Rows from block 3 of the decoder of a small image VQ-VAE, named by matrix and row number. Rows with one number belong to one channel. Each number is 50 + 15 x the weight over its row's rms, rounded and kept within 0 to 99. All counts start at 0.
After each channel's rows are labels from the 100 images, of 14976, where the channel reaches its highest value: "strongest on" is what is common among them. Only what is clearly more common there than usual is listed. The data: short English words printed on busy colour backdrops.
# convs0: first 3x3 conv (decoder.decb.0.1.convs.0.weight, 128x128x3x3, each kernel summed), inputs 64-127
# convs1: second 3x3 conv (decoder.decb.0.1.convs.1.weight, 128x128x3x3, transposed, each kernel summed), outputs 64-127

convs0.62:53 68 34 44 63 62 82 53 59 67 67 42 55 62 40 43 60 24 39 45 34 54 45 34 50 50 38 74 45 47 54 74 44 42 60 29 38 39 47 48 17 40 63 29 26 65 49 54 57 68 68 58 53 67 55 52 52 58 55 72 46 64 66 50
convs1.62:33 46 51 27 26 40 28 55 44 13 39 48 36 58 61 54 59 49 65 67 55 25 29 24 32 38 67 49 76 38 44 55 34 39 39 30 66 53 74 39 43 50 37 53 62 53 52 52 31 33 46 31 44 29 26 54 43 55 28 28 26 47 31 50
strongest on: orange ink

convs0.98:63 21 50 44 53 55 47 64 41 52 41 37 31 56 76 41 67 44 55 56 54 46 60 44 82 48 42 70 16 35 60 66 37 52 55 62 85 94 35 72 62 70 46 61 72 67 52 49 47 65 42 51 43 55 56 33 48 34 60 60 62 47 66 52
convs1.98:44 65 36 30 83 70 42 34 71 67 36 64 78 39 30 82 59 33 46 50 49 77 19 38 37 42 21 52 68 46 56 45 56 39 53 35 32 55 72 45 93 52 57 58 48 48 58 59 65 51 50 16 53 28 54 48 38 53 47 77 45 51 57 56
strongest on: black ink

convs0.126:43 47 37 65 39 52 60 16 52 44 83 81 53 62 12 41 43 35 60 52 59 39 50 35 40 56 60 55 50 33 64 53 35 44 33 44 40 34 41 19 24 41 48 20 21 38 38 48 54 58 73 49 45 73 68 50 46 60 58 62 48 49 69 63
convs1.126:65 61 47 25 44 63 24 62 33 28 45 33 34 48 47 55 49 69 13 70 42 39 87 43 54 44 58 51 37 26 55 47 47 38 42 25 29 17 53 54 56 35 43 63 33 62 51 61 37 29 52 71 40 48 33 44 45 46 72 37 67 40 49 39
strongest on: bold; black ink

convs0.123:53 43 37 33 53 45 33 48 56 55 28 41 35 56 25 42 40 38 48 46 37 56 36 52 61 31 46 40 41 52 37 52 64 52 59 44 69 56 32 80 69 59 76 74 69 63 60 30 06 14 10 31 51 13 45 33 50 34 13 38 34 48 20 36
convs1.123:59 72 58 48 37 53 68 44 28 40 67 33 43 31 74 50 42 54 58 52 50 57 57 43 42 72 34 53 18 62 68 59 56 76 75 83 60 78 19 50 32 61 68 32 68 62 52 39 74 61 62 50 30 54 29 58 40 83 54 51 29 49 65 40
strongest on: white ink

convs0.121:43 34 47 32 42 43 47 39 46 42 82 65 40 53 40 30 50 18 43 57 52 28 25 38 58 59 25 56 39 23 60 62 45 47 44 50 54 39 49 34 11 36 48 29 28 33 48 60 53 87 73 41 41 72 61 56 34 59 75 51 61 45 52 53
convs1.121:67 51 19 45 55 39 35 43 33 37 44 44 47 52 60 49 57 80 19 73 28 40 62 42 61 46 73 58 51 31 50 31 48 35 49 28 31 27 51 50 55 45 56 76 43 61 62 58 67 49 24 75 57 51 55 47 53 51 70 59 48 48 64 45
strongest on: black ink

convs0.84:44 59 40 50 46 47 68 79 37 25 61 52 45 52 42 44 19 64 47 21 45 41 70 54 64 70 58 72 64 59 41 55 59 48 26 51 52 35 60 34 36 50 26 44 34 55 34 44 64 63 77 71 45 61 55 21 48 29 33 55 58 37 78 52
convs1.84:53 46 53 72 52 46 28 52 37 51 61 73 66 66 55 60 72 59 60 64 49 32 52 42 80 61 55 32 23 40 67 31 26 41 66 61 38 32 35 51 44 20 27 53 40 25 62 64 29 62 40 47 45 33 52 55 50 68 60 48 63 59 44 61
strongest on: white ink; pink ink

convs0.82:33 58 43 52 47 62 50 70 38 28 42 47 34 45 59 47 44 59 64 20 51 51 65 67 72 67 52 57 62 62 51 69 40 53 30 55 49 56 62 50 43 48 03 27 41 51 32 47 61 62 62 69 49 59 75 31 53 24 68 42 63 43 72 48
convs1.82:46 39 37 59 70 46 43 48 52 63 57 85 63 42 17 55 69 44 30 61 51 41 57 29 62 55 64 28 38 31 59 22 56 49 66 56 42 23 51 50 49 51 42 39 52 21 59 62 23 74 54 30 41 39 59 70 54 60 51 45 53 64 34 79
strongest on: orange ink

convs0.125:42 43 44 38 55 51 28 52 39 48 22 32 26 41 33 40 44 35 46 39 34 56 38 55 53 34 42 46 47 59 29 55 69 49 58 40 63 67 38 69 74 66 75 71 68 80 56 34 16 23 15 33 42 28 25 29 48 34 32 29 40 48 29 18
convs1.125:63 71 55 46 30 41 65 52 35 49 53 26 35 38 82 64 33 68 55 55 56 50 61 59 58 62 33 62 23 69 69 67 44 65 76 68 58 67 20 44 28 56 61 29 68 61 64 34 79 71 66 61 31 62 40 59 50 73 64 56 40 45 76 43
strongest on: yellow ink

convs0.88:38 58 40 62 44 72 59 66 46 30 47 49 35 42 49 47 37 55 68 12 52 58 76 57 81 64 65 65 70 59 49 81 36 51 27 51 35 47 67 45 38 52 09 23 37 48 32 49 56 59 60 57 50 53 72 32 46 28 55 46 56 44 63 47
convs1.88:48 41 39 53 63 47 38 52 49 50 61 85 54 48 17 51 66 54 35 65 65 37 64 42 66 56 58 23 30 28 57 31 61 53 63 59 48 27 41 50 47 46 42 36 55 22 57 68 15 71 55 34 40 42 51 66 51 63 54 38 49 58 29 70
strongest on: orange ink

convs0.43:46 22 53 37 58 50 43 79 37 42 43 37 24 34 74 49 46 44 12 38 70 39 47 63 47 45 47 59 60 60 66 55 38 33 57 50 57 49 58 22 57 35 58 34 45 52 61 54 46 40 44 63 54 43 62 39 57 37 58 43 87 35 70 39
convs1.43:47 71 31 57 70 51 74 30 53 67 48 71 65 80 31 70 54 60 61 77 49 51 50 51 57 49 56 58 47 44 54 70 73 37 59 48 38 61 68 52 57 53 64 66 47 46 58 65 63 70 62 64 59 68 72 55 58 43 66 82 64 47 70 77
strongest on: red ink

convs0.50:72 33 61 50 50 38 47 50 68 79 24 46 57 64 23 66 52 15 60 65 66 61 27 48 61 28 51 61 48 38 47 68 51 34 55 21 65 51 38 51 53 47 90 45 43 47 58 41 24 42 38 43 64 41 52 56 57 51 31 69 46 56 45 54
convs1.50:39 50 42 37 42 49 51 50 23 16 66 31 21 41 63 31 40 60 58 60 47 52 58 53 47 69 52 39 35 38 51 45 79 74 51 70 74 69 44 53 63 63 49 64 47 75 41 58 44 40 18 41 16 41 32 40 28 62 54 19 22 49 26 26
strongest on: orange ink

convs0.47:37 41 47 35 62 49 35 60 31 32 50 43 19 46 84 54 48 47 52 32 77 47 41 58 36 61 46 60 53 47 65 64 48 39 54 66 34 50 47 26 47 39 55 42 33 55 60 46 55 63 60 60 39 58 79 37 47 35 55 47 73 43 67 50
convs1.47:53 54 21 45 76 61 72 37 49 72 49 64 69 63 28 59 55 47 36 76 36 67 46 52 52 50 58 39 56 41 52 62 69 38 57 46 28 51 72 60 65 45 60 66 48 51 57 56 60 62 57 50 66 46 66 56 60 44 71 75 73 51 58 64
strongest on: red ink